From a checkpoint of a small image captioner.
Model: 12.4M parameters, encoder arch shufflenet_v2, encoder norm batchnorm, encoder depths [4, 4, 4].
Training: 4200 steps, batches of 64.
Data: trained on flat shapes of many kinds, plain or patterned, on busy backdrops, 195000 training examples, 1.4 epochs.
Rows from block 7 of the text decoder, named by matrix and row number. Rows with one number belong to one neuron. Each number is 50 + 10 x the weight over its row's rms, rounded and kept within 0 to 99. All counts start at 0. After the name is the row's rms in percent of the matrix's.
# gate: MLP gate (decoder.blocks.7.mlp.gate.weight, 512x256), inputs 0-85
# fc1: MLP up (decoder.blocks.7.mlp.fc1.weight, 512x256), inputs 0-85
# fc2: MLP down (decoder.blocks.7.mlp.fc2.weight, 256x512, transposed), outputs 0-85
gate.396 081:38 40 66 48 39 49 62 76 39 56 46 42 73 42 44 47 56 57 58 54 54 32 40 43 51 60 50 35 48 49 40 45 52 78 53 60 60 54 57 53 49 59 72 58 59 75 66 61 48 55 47 59 52 48 55 40 37 32 39 48 52 37 43 66 50 64 44 46 51 56 32 50 56 70 57 56 52 50 52 43 33 56 53 49 42 38
gate.397 118:71 46 46 28 41 49 53 52 59 51 42 44 55 58 39 44 44 44 51 48 33 56 71 55 56 55 47 61 58 48 80 67 54 45 41 50 50 55 52 35 83 57 60 56 62 52 52 45 47 41 49 57 37 39 66 47 38 37 30 59 56 52 59 40 48 58 29 39 44 52 47 56 51 48 45 36 42 56 49 65 65 53 52 44 39 39
gate.398 060:57 43 57 71 46 57 46 44 40 56 59 45 46 47 47 62 55 51 45 49 45 55 32 56 57 52 51 52 36 65 55 36 46 42 61 53 37 59 48 41 31 60 57 72 46 57 59 34 65 47 41 42 49 61 37 58 51 49 68 42 40 64 40 42 55 56 43 57 46 59 58 48 53 48 51 55 38 40 64 49 53 35 39 28 54 48
gate.399 116:47 32 70 46 59 70 50 53 63 60 46 36 38 36 57 28 52 55 67 43 50 66 64 65 65 55 47 38 62 62 43 38 69 69 32 54 58 43 47 60 56 40 44 44 35 52 44 64 52 65 63 54 51 60 44 49 56 58 28 48 36 44 61 44 56 64 52 60 52 60 32 42 44 35 51 64 49 61 60 36 68 48 42 35 48 40
gate.400 064:54 60 48 59 68 44 44 69 54 53 69 74 44 36 39 47 47 49 57 50 53 60 45 50 30 47 37 36 54 46 54 41 40 32 68 46 32 60 53 51 32 70 53 44 37 46 64 45 81 69 35 35 39 47 54 57 41 62 58 53 68 61 37 74 53 30 63 51 57 57 51 47 59 46 45 61 39 51 46 45 54 51 57 48 41 60
gate.401 140:54 47 53 51 48 51 53 74 52 25 56 46 48 48 45 40 62 56 55 35 38 58 63 54 53 54 50 60 38 37 44 40 44 41 49 53 70 64 49 42 52 61 46 55 63 60 51 50 65 39 44 54 35 61 50 50 46 55 28 46 43 43 38 50 46 46 47 56 40 39 59 56 54 46 48 56 49 49 66 64 81 38 48 61 46 36
gate.402 124:57 51 61 43 49 68 50 43 41 57 64 52 50 51 44 29 45 77 52 56 58 48 70 48 47 61 48 35 45 57 58 46 56 62 42 59 60 53 64 60 63 75 49 60 39 46 64 52 46 70 43 63 58 41 69 51 59 45 57 44 47 43 54 44 55 52 45 57 42 58 34 62 46 30 50 46 68 52 51 44 47 48 47 46 47 52
gate.403 140:51 30 62 58 52 43 41 70 51 43 64 69 49 40 59 30 70 48 57 37 28 64 73 50 69 55 51 42 56 45 63 31 62 68 32 43 56 49 59 51 49 57 60 38 55 31 70 39 47 59 46 72 21 56 51 46 52 45 47 53 38 58 55 51 52 54 49 60 53 53 39 56 43 48 33 71 53 55 45 38 56 39 45 59 51 41
gate.404 109:48 33 52 50 43 41 46 60 55 50 45 37 47 47 46 31 51 40 65 48 45 70 64 50 50 50 38 37 58 55 65 43 77 56 38 59 54 40 44 50 54 46 43 53 49 52 22 35 57 49 59 42 56 56 54 38 52 43 26 51 31 59 50 45 53 56 50 61 47 42 42 43 52 43 50 69 58 50 61 37 53 55 42 55 63 32
gate.405 068:63 29 45 50 68 50 57 61 62 39 59 53 58 47 62 42 60 54 52 53 51 40 50 44 70 34 48 54 63 44 38 55 62 60 35 75 58 48 56 49 66 46 62 46 62 36 57 64 54 55 56 52 37 46 57 52 49 42 42 49 44 52 45 47 46 56 45 41 64 60 37 33 54 43 50 54 28 50 40 48 41 42 51 43 47 65
gate.406 082:45 44 50 50 45 52 51 55 53 53 71 54 59 46 42 41 59 50 42 45 36 51 42 43 52 45 45 59 76 41 48 32 60 83 45 59 49 46 51 80 66 55 57 54 56 51 43 57 35 52 60 45 22 69 40 57 37 52 51 39 40 43 46 72 29 31 27 62 48 58 38 59 42 33 51 59 45 69 43 37 73 44 55 51 55 30
gate.407 081:64 39 49 51 68 39 47 67 42 54 73 66 59 48 43 55 54 53 36 55 54 58 64 54 56 67 49 42 50 52 54 45 54 74 35 61 37 47 52 34 45 51 58 41 39 44 69 47 52 36 40 61 52 44 61 62 48 49 50 50 57 65 40 43 52 58 48 50 48 54 46 47 40 51 40 63 31 56 46 62 65 54 45 36 48 46
gate.408 072:67 48 51 43 35 58 46 46 63 32 33 71 53 48 47 31 57 42 46 51 44 42 39 45 49 44 52 66 35 47 66 43 34 39 44 54 66 51 61 38 55 59 47 41 55 51 39 35 51 71 42 34 54 59 53 38 41 36 46 42 46 54 33 54 47 71 48 39 42 42 56 68 54 41 69 52 48 39 56 76 54 47 37 62 55 46
gate.409 092:52 56 40 32 51 55 40 45 71 34 43 46 52 59 41 49 43 55 55 64 52 57 51 61 50 37 43 51 36 41 81 53 58 30 50 38 67 65 39 48 65 56 46 50 59 58 31 56 54 72 65 32 54 52 56 35 45 46 36 54 39 50 44 44 42 70 52 40 50 59 55 49 62 47 43 54 47 38 54 60 52 34 41 38 53 29
gate.410 068:52 50 58 32 46 42 56 57 64 67 42 51 43 66 38 41 50 56 53 47 49 61 30 59 72 51 44 53 27 64 69 40 54 44 52 45 35 58 61 48 44 55 61 37 39 42 57 35 53 49 32 47 44 58 66 57 50 50 57 53 66 60 48 66 62 74 53 46 51 32 54 43 50 50 54 40 44 54 41 60 68 36 45 37 33 59
gate.411 086:65 51 54 48 46 67 46 42 59 59 53 55 44 36 32 50 54 59 50 51 57 45 52 50 31 70 44 44 58 65 72 42 50 57 60 68 43 43 51 50 54 51 42 58 43 66 50 44 51 68 47 57 50 34 40 43 54 52 66 60 61 54 69 31 55 52 57 51 53 52 66 59 52 39 52 44 44 53 62 46 67 49 52 40 39 48
gate.412 127:76 54 54 34 51 52 40 46 34 38 60 60 52 50 64 54 41 71 42 55 59 45 68 55 53 53 49 53 35 53 57 46 48 50 42 71 48 54 67 40 71 58 50 54 57 44 55 64 53 64 48 59 49 52 50 48 73 50 43 57 42 48 52 56 72 67 39 40 61 67 37 57 51 42 46 50 56 52 54 54 44 31 35 52 56 47
gate.413 113:51 64 49 48 46 39 49 29 57 56 55 59 39 49 65 60 46 60 56 63 50 74 68 55 59 57 58 46 54 52 55 55 57 51 44 74 33 43 55 45 54 50 57 44 44 42 45 57 52 46 48 61 48 37 45 67 55 50 58 60 45 55 72 56 66 61 53 43 62 57 38 47 39 45 55 63 41 49 56 54 57 47 42 49 57 51
gate.414 100:61 50 63 47 54 59 53 50 60 75 47 47 61 46 42 43 45 71 52 66 65 56 71 54 56 67 50 45 64 61 42 38 60 61 44 57 48 32 56 44 49 43 53 45 45 58 42 48 52 65 51 45 42 48 57 54 64 47 54 53 58 62 51 50 52 52 41 50 62 60 34 26 51 35 64 51 64 45 55 31 53 63 46 31 49 41
gate.415 150:58 44 57 65 59 61 55 52 45 44 61 45 52 51 44 49 26 73 56 48 41 53 90 55 49 67 43 39 62 45 47 42 58 60 39 62 58 42 46 47 75 57 57 67 48 45 58 48 45 55 59 41 48 47 57 56 55 40 39 51 47 44 51 35 50 55 36 37 60 65 23 34 46 44 42 61 48 60 55 40 41 65 47 41 49 41
gate.416 073:57 43 56 48 46 62 53 70 47 40 55 58 55 52 52 35 37 52 53 37 32 55 68 52 48 75 50 53 49 59 65 60 61 55 48 45 46 45 48 35 50 61 38 66 33 57 38 53 43 53 52 65 61 45 54 43 51 45 50 45 55 60 58 43 51 50 44 56 49 49 52 57 57 59 45 46 61 53 60 56 65 49 39 56 38 32
gate.417 101:49 56 48 44 25 49 34 51 50 40 65 65 36 42 33 61 54 38 71 54 44 47 44 51 53 37 56 51 55 44 70 53 43 42 40 56 36 66 44 47 34 67 50 63 61 56 54 42 60 78 51 45 47 51 54 59 56 52 61 37 50 62 57 45 61 63 69 44 62 37 59 55 49 53 53 42 59 48 48 58 30 35 38 65 51 56
gate.418 115:68 52 55 57 41 50 39 58 55 61 49 61 63 52 45 50 47 50 56 67 60 50 42 46 61 41 49 54 49 48 38 50 60 64 40 51 35 36 41 47 39 46 45 43 44 53 43 45 63 75 58 29 37 69 39 76 49 68 47 44 43 52 58 48 50 54 43 48 65 68 34 27 46 67 59 59 52 36 35 50 41 49 40 20 47 43
gate.419 091:59 48 67 26 54 55 65 34 69 50 45 62 50 45 45 45 34 47 55 43 47 49 47 63 49 47 44 54 52 57 38 50 60 66 59 59 69 31 51 64 64 68 27 60 44 53 31 51 39 69 57 51 42 57 43 46 57 51 47 45 39 45 46 34 30 63 43 57 50 61 47 34 47 28 51 51 61 58 50 48 69 53 46 54 53 44
gate.420 078:57 58 36 38 55 40 55 62 66 52 64 71 54 66 59 52 57 41 43 63 54 59 43 58 29 39 41 47 50 47 60 45 48 40 39 52 38 44 46 71 39 57 41 36 53 40 45 46 70 51 61 42 24 60 50 57 62 58 35 30 48 60 55 70 46 38 55 52 64 35 44 45 35 49 43 65 30 60 48 45 47 44 44 53 41 45
gate.421 133:69 50 50 38 50 63 54 42 57 58 37 52 50 54 56 46 37 51 55 69 64 55 63 65 51 65 46 48 56 62 44 61 55 59 39 53 53 42 39 44 49 46 32 63 46 53 39 51 49 73 65 39 62 56 50 61 58 48 47 53 49 52 64 28 59 59 59 39 45 58 39 29 55 27 64 41 52 44 55 38 49 68 45 31 48 40
fc1.396 089:52 39 50 37 39 41 54 48 50 35 53 50 47 51 55 57 41 63 26 56 48 51 62 33 48 34 51 30 37 39 51 57 43 50 59 54 59 48 67 55 55 67 42 55 38 53 54 63 58 40 37 61 47 40 46 50 57 57 59 53 59 54 54 70 56 37 39 32 68 63 55 64 51 56 59 41 58 70 56 55 51 54 61 46 64 44
fc1.397 107:43 36 63 42 44 48 46 75 55 33 58 48 53 39 58 60 61 40 46 46 37 45 69 45 47 49 48 59 47 47 49 38 49 34 52 63 64 51 52 72 54 52 39 37 47 57 52 52 62 49 43 43 48 43 45 40 62 57 44 51 51 45 34 64 33 56 48 68 58 46 36 38 45 33 49 58 46 64 60 50 56 40 52 67 61 48
fc1.398 065:46 42 45 23 33 41 56 56 56 48 47 37 69 53 58 46 58 37 37 55 55 38 55 33 51 66 53 49 58 44 52 66 43 53 36 46 64 62 49 46 45 64 53 41 61 37 42 42 48 73 34 55 46 59 60 46 65 34 51 45 45 44 42 49 30 62 58 61 71 55 55 48 53 45 52 46 48 60 65 55 29 54 57 70 50 33
fc1.399 075:48 45 56 37 47 44 36 41 72 40 52 54 46 52 50 66 44 57 51 57 48 49 25 40 45 25 58 70 25 36 44 45 51 42 44 56 54 57 60 65 61 54 49 56 58 44 36 68 45 61 62 60 51 39 55 28 54 48 47 50 58 41 58 51 48 47 32 44 51 52 59 46 60 41 42 54 48 50 53 57 59 59 64 52 46 53
fc1.400 074:75 55 32 61 49 64 50 44 62 60 44 74 56 54 67 56 56 51 46 59 41 63 57 58 43 50 43 53 54 49 56 72 52 52 55 48 55 64 45 54 54 50 45 49 51 43 44 54 47 55 47 59 41 40 55 62 50 63 39 55 47 50 47 43 41 65 62 45 33 61 33 54 37 49 46 49 36 71 54 43 49 51 50 29 43 54
fc1.401 151:43 58 58 60 61 57 64 55 57 64 47 47 69 46 49 36 29 42 45 54 51 49 60 37 65 33 43 37 43 52 39 48 43 68 56 42 58 52 71 34 55 42 45 50 35 68 56 51 39 55 37 30 40 63 57 49 40 53 56 56 57 45 37 54 54 48 42 54 49 72 49 56 64 57 75 53 55 33 53 41 51 63 47 55 62 46
fc1.402 107:56 63 49 45 59 70 43 58 44 57 38 61 49 48 57 35 47 65 52 45 62 38 41 55 54 52 44 34 50 66 39 71 37 41 63 33 47 52 52 44 37 53 48 56 42 49 45 53 45 67 31 63 35 46 49 66 60 55 55 58 58 57 52 43 50 54 50 42 46 49 55 53 47 42 65 37 60 67 42 56 53 38 58 42 38 54
fc1.403 120:68 55 38 52 43 68 48 34 56 49 35 63 52 50 60 62 45 39 51 52 58 58 34 62 43 64 52 59 33 51 54 58 54 44 48 59 45 41 47 27 41 49 29 51 59 58 25 41 62 67 69 23 61 59 42 53 54 57 51 49 42 43 67 41 61 37 47 37 38 56 51 38 43 28 75 49 61 40 53 56 43 45 44 35 51 47
fc1.404 086:56 47 42 41 54 55 58 64 43 33 52 36 40 48 50 56 61 31 55 38 51 58 42 52 43 42 47 65 69 50 48 48 56 44 61 46 61 47 55 62 56 49 47 59 56 55 52 63 36 47 63 65 24 46 59 41 69 52 38 43 48 51 42 58 13 60 27 42 38 34 44 58 48 36 56 49 49 64 51 45 48 46 56 45 53 32
fc1.405 073:61 44 47 64 62 59 52 55 47 47 56 56 58 61 51 39 66 40 53 36 51 59 72 54 69 40 45 50 41 56 47 54 43 71 49 46 48 49 68 59 57 48 59 52 44 39 52 48 37 41 53 62 51 45 54 36 49 49 51 55 41 46 61 51 43 50 50 61 46 52 40 43 46 61 48 53 58 52 57 50 48 45 44 54 44 59
fc1.406 075:69 38 43 46 43 49 46 63 60 50 48 60 56 53 46 55 40 43 49 53 42 37 49 54 43 53 42 63 59 38 64 47 53 49 49 34 64 46 35 51 63 38 56 40 61 60 53 44 45 46 48 44 61 39 50 53 59 40 35 57 67 62 42 40 45 51 61 65 64 42 66 49 65 57 41 46 48 58 53 43 33 41 55 47 50 50
fc1.407 081:44 54 58 62 48 44 37 48 62 64 63 45 54 35 61 50 41 37 55 72 54 46 52 54 43 61 46 40 44 46 48 53 45 37 44 63 46 50 59 43 49 54 57 41 50 57 59 39 49 57 49 29 49 49 50 60 46 45 48 63 51 44 37 60 67 52 48 44 63 50 52 59 52 46 61 64 28 52 56 46 56 31 61 65 66 47
fc1.408 080:62 55 45 55 70 60 49 41 50 40 61 41 48 41 55 54 45 34 40 58 55 47 59 65 41 39 54 32 24 63 25 66 56 43 44 58 47 49 36 32 52 47 42 53 45 49 56 44 66 45 50 43 38 48 50 49 47 46 48 40 44 39 45 54 57 38 55 60 61 68 53 46 61 53 24 43 51 51 37 55 39 60 51 43 53 45
fc1.409 088:56 47 49 48 52 50 43 38 47 37 58 38 46 52 63 70 56 56 51 55 40 50 58 48 49 45 45 54 45 37 43 52 53 30 40 69 51 54 60 56 56 49 36 72 44 66 57 58 53 63 44 50 54 52 45 49 41 53 47 47 55 28 42 47 60 44 51 46 58 65 51 46 42 41 56 35 69 46 68 48 61 44 42 60 63 61
fc1.410 067:46 60 45 61 38 52 42 59 38 28 56 56 49 31 51 39 43 58 57 59 43 45 46 56 49 41 45 62 47 40 48 49 62 45 61 65 34 40 50 58 67 26 49 47 67 40 52 59 45 46 48 57 51 53 42 42 55 51 42 59 48 67 66 44 51 75 56 53 49 36 53 52 33 57 43 45 61 76 38 55 50 38 51 47 29 57
fc1.411 085:46 48 52 34 50 55 45 68 43 59 47 66 49 68 54 48 36 69 36 64 56 41 39 57 53 55 44 48 53 47 37 47 51 49 50 42 48 44 64 53 38 60 57 67 49 64 44 56 41 61 36 60 54 53 55 50 54 56 75 35 51 36 45 38 52 54 30 42 53 47 61 59 65 34 43 41 65 54 66 40 48 18 62 43 40 54
fc1.412 121:45 50 52 48 30 51 57 41 47 45 41 40 40 44 55 64 55 55 47 68 35 43 52 27 62 29 57 67 59 27 59 49 52 33 39 63 45 46 50 51 66 52 54 57 46 61 50 66 47 54 52 51 53 58 59 46 37 53 53 57 34 38 54 53 60 59 37 36 77 47 47 52 54 47 41 64 43 46 52 45 46 48 43 49 53 47
fc1.413 109:30 66 43 58 53 40 58 52 48 49 52 69 41 37 71 49 45 46 32 65 46 47 75 45 53 58 50 45 67 53 44 59 51 47 56 61 42 46 55 45 41 51 53 33 37 43 68 63 34 42 56 46 47 44 58 57 57 53 68 54 54 40 56 60 45 40 47 37 58 49 49 48 36 35 58 55 41 40 47 62 67 43 75 58 49 40
fc1.414 110:43 49 44 68 52 42 46 37 52 39 58 43 43 36 51 32 38 40 56 38 43 54 53 56 63 42 55 61 58 38 51 41 60 56 50 46 62 44 45 53 66 36 64 56 44 41 49 34 41 33 52 58 33 50 56 59 35 50 39 54 54 42 56 54 54 55 43 46 51 56 52 66 41 64 40 63 25 36 46 57 43 44 49 67 50 58
fc1.415 166:54 55 55 37 35 37 49 57 61 45 43 66 47 47 49 49 69 51 45 68 65 48 41 45 52 37 49 59 39 55 53 42 47 39 59 56 36 58 61 46 31 50 39 46 54 50 40 63 66 62 48 57 41 61 39 41 54 67 41 41 41 53 50 54 42 21 49 57 43 41 55 59 46 42 57 54 66 38 51 62 64 43 55 40 45 35
fc1.416 078:68 52 49 40 49 27 31 62 56 42 68 63 47 49 56 50 51 62 44 52 43 45 49 46 37 29 48 54 32 35 59 55 46 59 58 54 56 65 61 62 62 47 41 45 52 35 64 62 50 43 60 64 25 49 45 55 56 45 48 68 53 43 39 38 65 47 43 38 64 57 46 57 33 46 72 46 41 52 50 49 53 52 59 44 49 56
fc1.417 106:48 55 48 59 67 52 50 53 46 44 55 39 35 59 38 41 51 43 60 33 35 50 35 54 58 40 52 61 74 39 40 57 51 62 52 59 53 55 52 64 58 36 66 41 42 45 59 54 30 37 53 38 51 59 71 61 42 42 49 37 61 40 54 52 45 63 40 64 41 65 49 54 50 21 48 39 35 39 41 52 40 47 58 48 54 75
fc1.418 114:67 42 41 57 48 49 49 43 53 48 53 66 40 50 57 56 60 46 46 48 37 61 48 60 63 45 47 52 37 40 46 63 54 55 40 46 49 38 37 54 67 48 54 49 54 37 35 52 47 51 65 30 37 60 36 54 35 56 33 36 46 61 54 63 63 46 61 38 44 38 56 35 38 52 40 63 33 41 24 49 63 56 58 32 39 46
fc1.419 095:71 58 51 43 42 47 45 43 57 32 57 73 58 34 50 54 47 68 51 36 41 44 57 52 56 46 52 73 63 42 71 44 51 57 38 52 50 53 65 41 61 67 44 69 52 48 44 52 46 33 41 66 32 30 47 48 42 43 50 54 57 43 65 52 61 37 21 36 63 53 46 57 43 46 44 61 43 52 48 54 55 54 62 54 61 43
fc1.420 084:39 50 46 34 50 38 63 72 54 53 44 50 38 43 53 53 55 41 46 67 57 44 44 46 38 57 52 41 53 38 47 39 66 52 45 62 58 51 36 66 41 38 34 38 57 48 24 49 48 70 65 61 53 61 32 54 42 50 66 40 46 37 35 51 38 51 51 56 42 49 50 56 32 26 49 64 37 44 46 64 64 59 54 56 49 42
fc1.421 117:61 53 51 29 47 50 62 38 51 65 27 40 45 54 47 53 43 29 41 68 59 44 51 56 45 53 49 50 70 54 47 53 65 42 61 53 48 48 49 25 52 33 43 51 56 61 32 35 54 70 64 22 51 47 43 58 57 49 54 53 53 52 58 38 51 53 50 35 53 42 41 29 52 23 69 44 66 51 60 56 57 54 44 41 56 44
fc2.396 078:51 67 40 34 25 56 65 61 51 45 43 51 59 60 45 66 53 56 29 73 53 48 37 49 30 44 33 54 39 53 51 40 53 36 60 60 54 46 46 57 63 52 31 42 45 54 46 54 48 69 74 35 60 52 56 39 46 55 51 53 34 36 58 53 43 57 42 38 63 52 56 42 74 45 56 53 73 49 53 63 49 49 49 53 51 41
fc2.397 107:62 28 45 75 62 34 46 57 45 41 45 49 50 65 60 54 74 40 30 44 43 51 53 37 55 43 57 37 49 45 53 46 64 35 51 63 47 56 58 41 64 40 62 37 54 40 57 55 62 74 43 30 37 61 44 47 68 72 41 35 54 55 38 63 36 55 46 37 49 57 43 43 54 61 63 37 38 65 53 57 43 51 44 46 65 56
fc2.398 052:43 57 42 41 35 54 61 49 36 55 54 57 45 43 45 54 51 55 55 41 66 41 51 36 50 38 55 69 55 40 64 56 42 60 51 49 40 45 43 52 50 41 39 61 49 43 58 35 43 22 21 50 52 62 49 54 41 58 48 45 46 63 48 40 50 47 73 67 60 42 45 75 51 54 59 47 65 53 46 51 55 65 54 53 34 39
fc2.399 070:55 36 43 62 47 62 41 50 52 41 44 36 45 42 41 41 49 64 54 24 43 64 60 36 53 54 72 51 48 57 61 54 46 55 43 52 51 65 55 38 41 67 62 50 36 40 62 56 43 31 55 60 62 42 43 43 46 53 52 55 59 40 54 67 37 56 38 63 58 71 43 59 49 57 36 68 36 51 57 64 51 48 51 54 36 44
fc2.400 065:68 27 42 44 54 65 46 57 45 48 45 54 46 44 50 59 40 53 41 48 47 41 48 58 65 64 41 49 43 53 55 51 43 52 58 59 53 53 47 61 72 59 54 60 36 52 66 62 40 56 45 64 58 42 57 41 60 65 61 36 51 52 32 60 54 34 55 38 57 70 37 55 62 47 50 46 45 61 49 55 67 47 44 49 35 60
fc2.401 155:39 69 45 31 48 54 53 48 75 38 47 71 52 29 53 46 48 40 48 66 49 67 41 45 37 34 50 75 52 43 50 54 73 49 29 47 40 47 39 38 54 53 42 22 52 37 47 52 54 49 58 41 60 42 53 47 37 45 39 35 44 45 55 38 55 57 55 53 36 49 52 61 57 43 58 61 41 40 45 55 45 44 46 39 27 40
fc2.402 113:51 55 54 44 70 69 72 64 61 39 50 45 43 40 49 49 56 64 46 42 49 32 51 74 47 52 38 46 31 47 43 45 34 48 47 62 57 48 40 79 56 53 57 46 51 41 39 73 45 56 66 64 54 52 38 57 36 55 46 46 54 34 46 48 51 43 47 43 64 62 53 57 60 34 41 51 42 76 61 45 69 49 38 43 25 59
fc2.403 118:59 66 45 42 42 69 51 44 60 33 42 56 50 38 59 61 46 47 35 48 71 59 33 54 49 48 67 62 37 51 53 47 38 37 43 66 43 56 55 37 62 49 29 42 47 57 33 57 50 63 67 57 62 47 34 63 45 58 43 39 47 44 60 61 43 52 37 50 52 58 60 53 45 53 62 40 47 51 53 65 59 36 50 33 43 41
fc2.404 078:55 37 44 60 51 49 58 58 44 53 60 37 46 58 47 43 59 44 43 51 48 59 55 43 35 69 38 56 55 43 57 40 35 40 28 48 61 54 56 68 63 53 72 52 52 48 57 52 53 27 44 59 47 46 57 38 65 62 48 39 61 40 35 66 43 35 57 53 50 69 34 58 59 54 35 60 27 56 72 49 34 49 40 68 40 48
fc2.405 070:57 26 42 56 42 58 53 48 36 64 41 61 54 60 47 47 47 49 48 32 57 31 63 56 54 57 27 38 51 43 58 40 32 53 63 34 55 42 46 74 57 58 42 58 62 51 51 39 46 61 54 48 38 52 57 59 63 47 66 57 62 65 33 46 39 44 54 59 59 51 56 54 54 43 37 42 56 49 38 39 46 55 46 52 65 66
fc2.406 073:48 16 48 55 51 61 55 66 50 45 34 46 43 50 42 43 53 58 65 37 26 43 68 37 62 53 73 50 44 38 55 43 62 51 36 47 65 58 44 46 67 59 55 43 63 51 37 45 45 78 57 41 51 46 47 45 53 46 46 38 37 40 50 43 48 40 54 59 67 30 32 51 47 49 42 69 44 55 59 40 41 41 25 59 65 39
fc2.407 082:41 64 47 39 58 54 43 22 64 53 32 71 52 45 50 43 64 63 62 83 43 70 42 48 54 33 61 52 35 60 64 53 62 56 34 62 63 42 54 49 51 36 39 39 38 48 40 49 55 63 55 60 43 55 40 47 48 41 44 80 39 50 69 55 49 54 56 57 55 47 56 40 44 52 52 60 51 50 46 56 75 38 51 57 55 33
fc2.408 073:51 45 52 28 50 46 48 53 51 56 46 51 68 32 34 51 55 59 49 37 49 65 41 60 39 45 31 43 38 38 68 65 35 49 50 50 52 46 47 61 48 34 22 53 54 54 39 42 70 53 41 39 62 49 39 49 52 52 32 40 61 55 61 41 53 47 50 55 58 57 48 38 62 38 54 56 43 51 30 50 53 61 34 45 43 50
fc2.409 080:56 32 39 54 37 45 57 65 44 61 43 59 48 51 39 67 40 44 47 36 23 43 65 37 63 51 55 60 52 22 57 55 54 56 59 51 55 47 56 58 41 65 49 55 59 51 46 41 38 48 53 40 61 54 61 41 44 42 53 44 41 49 49 60 59 55 47 60 46 45 35 56 50 53 24 60 40 44 43 60 51 52 37 36 62 51
fc2.410 066:41 47 26 48 60 69 47 61 61 45 54 47 55 65 55 58 49 61 41 49 47 54 43 62 52 53 71 39 64 62 37 47 36 46 61 42 50 40 32 55 50 42 52 61 55 59 53 59 50 56 51 45 67 28 44 42 47 42 64 51 55 45 38 34 43 56 36 52 51 38 51 59 57 41 40 43 35 59 36 65 43 50 45 36 64 37
fc2.411 079:49 39 62 69 47 48 50 64 61 72 42 52 54 46 55 49 55 65 66 46 35 36 52 45 65 54 42 45 52 48 61 41 56 61 50 56 65 30 41 49 56 53 55 57 63 52 54 49 48 68 47 38 41 43 60 46 61 54 84 41 41 57 49 36 46 37 61 52 57 48 42 56 38 46 45 51 46 45 60 47 65 45 30 43 55 60
fc2.412 123:68 44 56 52 37 41 46 45 47 43 75 54 62 45 48 52 57 44 57 22 35 63 56 48 34 60 33 46 72 37 61 50 41 42 56 47 60 34 61 42 44 70 54 55 68 38 51 40 47 45 44 49 25 48 56 48 57 51 42 48 44 73 50 53 46 53 42 59 61 25 44 50 44 62 46 52 46 28 43 53 51 55 50 76 64 33
fc2.413 124:59 42 61 42 61 47 33 71 58 43 57 50 38 45 44 44 64 47 62 43 53 70 60 56 32 60 48 46 45 51 50 36 48 68 49 49 65 51 50 70 56 43 31 44 45 46 33 52 60 52 67 52 37 51 26 48 43 48 46 48 54 54 55 45 43 53 52 57 44 49 40 37 53 49 61 40 40 56 42 39 41 54 33 59 42 41
fc2.414 106:54 24 42 54 50 47 36 46 40 56 36 43 63 50 44 59 53 51 60 30 65 55 65 32 55 33 54 57 26 49 68 54 68 61 39 49 47 35 46 43 41 51 46 60 54 57 49 48 62 37 54 69 42 57 46 44 54 49 38 55 45 65 64 54 51 56 39 51 58 52 45 45 59 73 54 59 58 57 51 62 34 55 43 65 61 58
fc2.415 178:46 66 54 39 36 54 57 43 53 31 48 50 60 43 44 50 45 47 44 61 41 52 43 35 30 58 42 64 63 47 37 60 61 55 33 56 53 50 59 32 72 59 49 38 48 46 39 55 44 59 48 32 62 63 61 48 58 54 40 42 33 40 36 47 45 61 52 48 42 54 50 66 67 38 70 60 55 45 50 52 43 45 57 28 45 24
fc2.416 073:48 28 43 64 64 58 43 54 48 40 42 63 55 56 38 66 36 35 40 28 36 51 38 47 30 68 43 43 48 45 62 55 34 38 57 27 52 43 40 45 51 60 57 37 55 39 54 50 57 59 63 49 42 55 59 50 56 41 38 40 37 59 50 59 51 63 56 63 46 56 48 57 63 45 45 61 43 64 44 47 43 41 54 46 67 43
fc2.417 109:46 42 57 37 55 42 47 62 35 39 29 49 67 51 65 38 42 37 34 52 34 50 51 37 43 53 34 62 47 49 46 58 43 62 47 50 48 62 57 51 63 40 51 43 44 48 40 68 47 46 48 55 66 51 51 54 47 56 41 62 43 50 54 57 46 54 55 59 40 47 67 51 65 45 52 55 48 80 36 45 58 64 67 45 39 40
fc2.418 113:44 63 46 49 69 47 68 52 72 40 56 47 45 48 62 46 26 40 49 70 56 51 46 54 42 36 38 48 36 60 44 58 58 56 47 61 46 37 36 50 65 43 38 45 37 43 47 43 57 44 64 40 57 63 51 59 59 53 43 47 50 33 55 53 44 48 62 43 40 53 47 27 54 43 50 58 60 28 53 41 66 49 50 48 45 54
fc2.419 088:52 59 35 43 43 53 58 47 58 37 49 50 43 53 58 61 68 53 43 52 57 59 47 46 50 52 68 70 37 48 55 56 51 38 37 59 57 68 52 32 59 52 37 42 36 53 53 51 64 43 64 45 36 44 29 50 61 53 36 43 39 35 42 75 42 57 48 40 50 52 44 48 52 46 54 54 47 48 55 46 68 43 53 52 49 41
fc2.420 083:35 41 70 58 63 52 52 66 52 57 48 43 43 55 34 47 60 49 44 67 52 31 47 54 70 37 16 71 57 40 57 46 48 39 54 48 54 69 55 70 56 46 44 63 51 78 42 48 55 53 50 58 61 55 37 33 45 49 62 61 59 46 67 50 47 29 61 60 46 62 50 50 39 48 50 53 41 70 37 53 66 68 46 49 45 44
fc2.421 117:55 35 53 66 60 60 64 57 48 55 42 46 49 56 56 43 57 54 52 49 35 41 57 62 59 68 47 43 74 37 45 39 55 46 51 49 38 42 49 73 57 51 69 65 65 38 51 43 48 68 52 47 56 59 59 49 43 45 61 38 62 46 59 32 58 43 57 49 64 39 48 36 56 59 34 51 54 52 54 35 41 53 38 41 36 58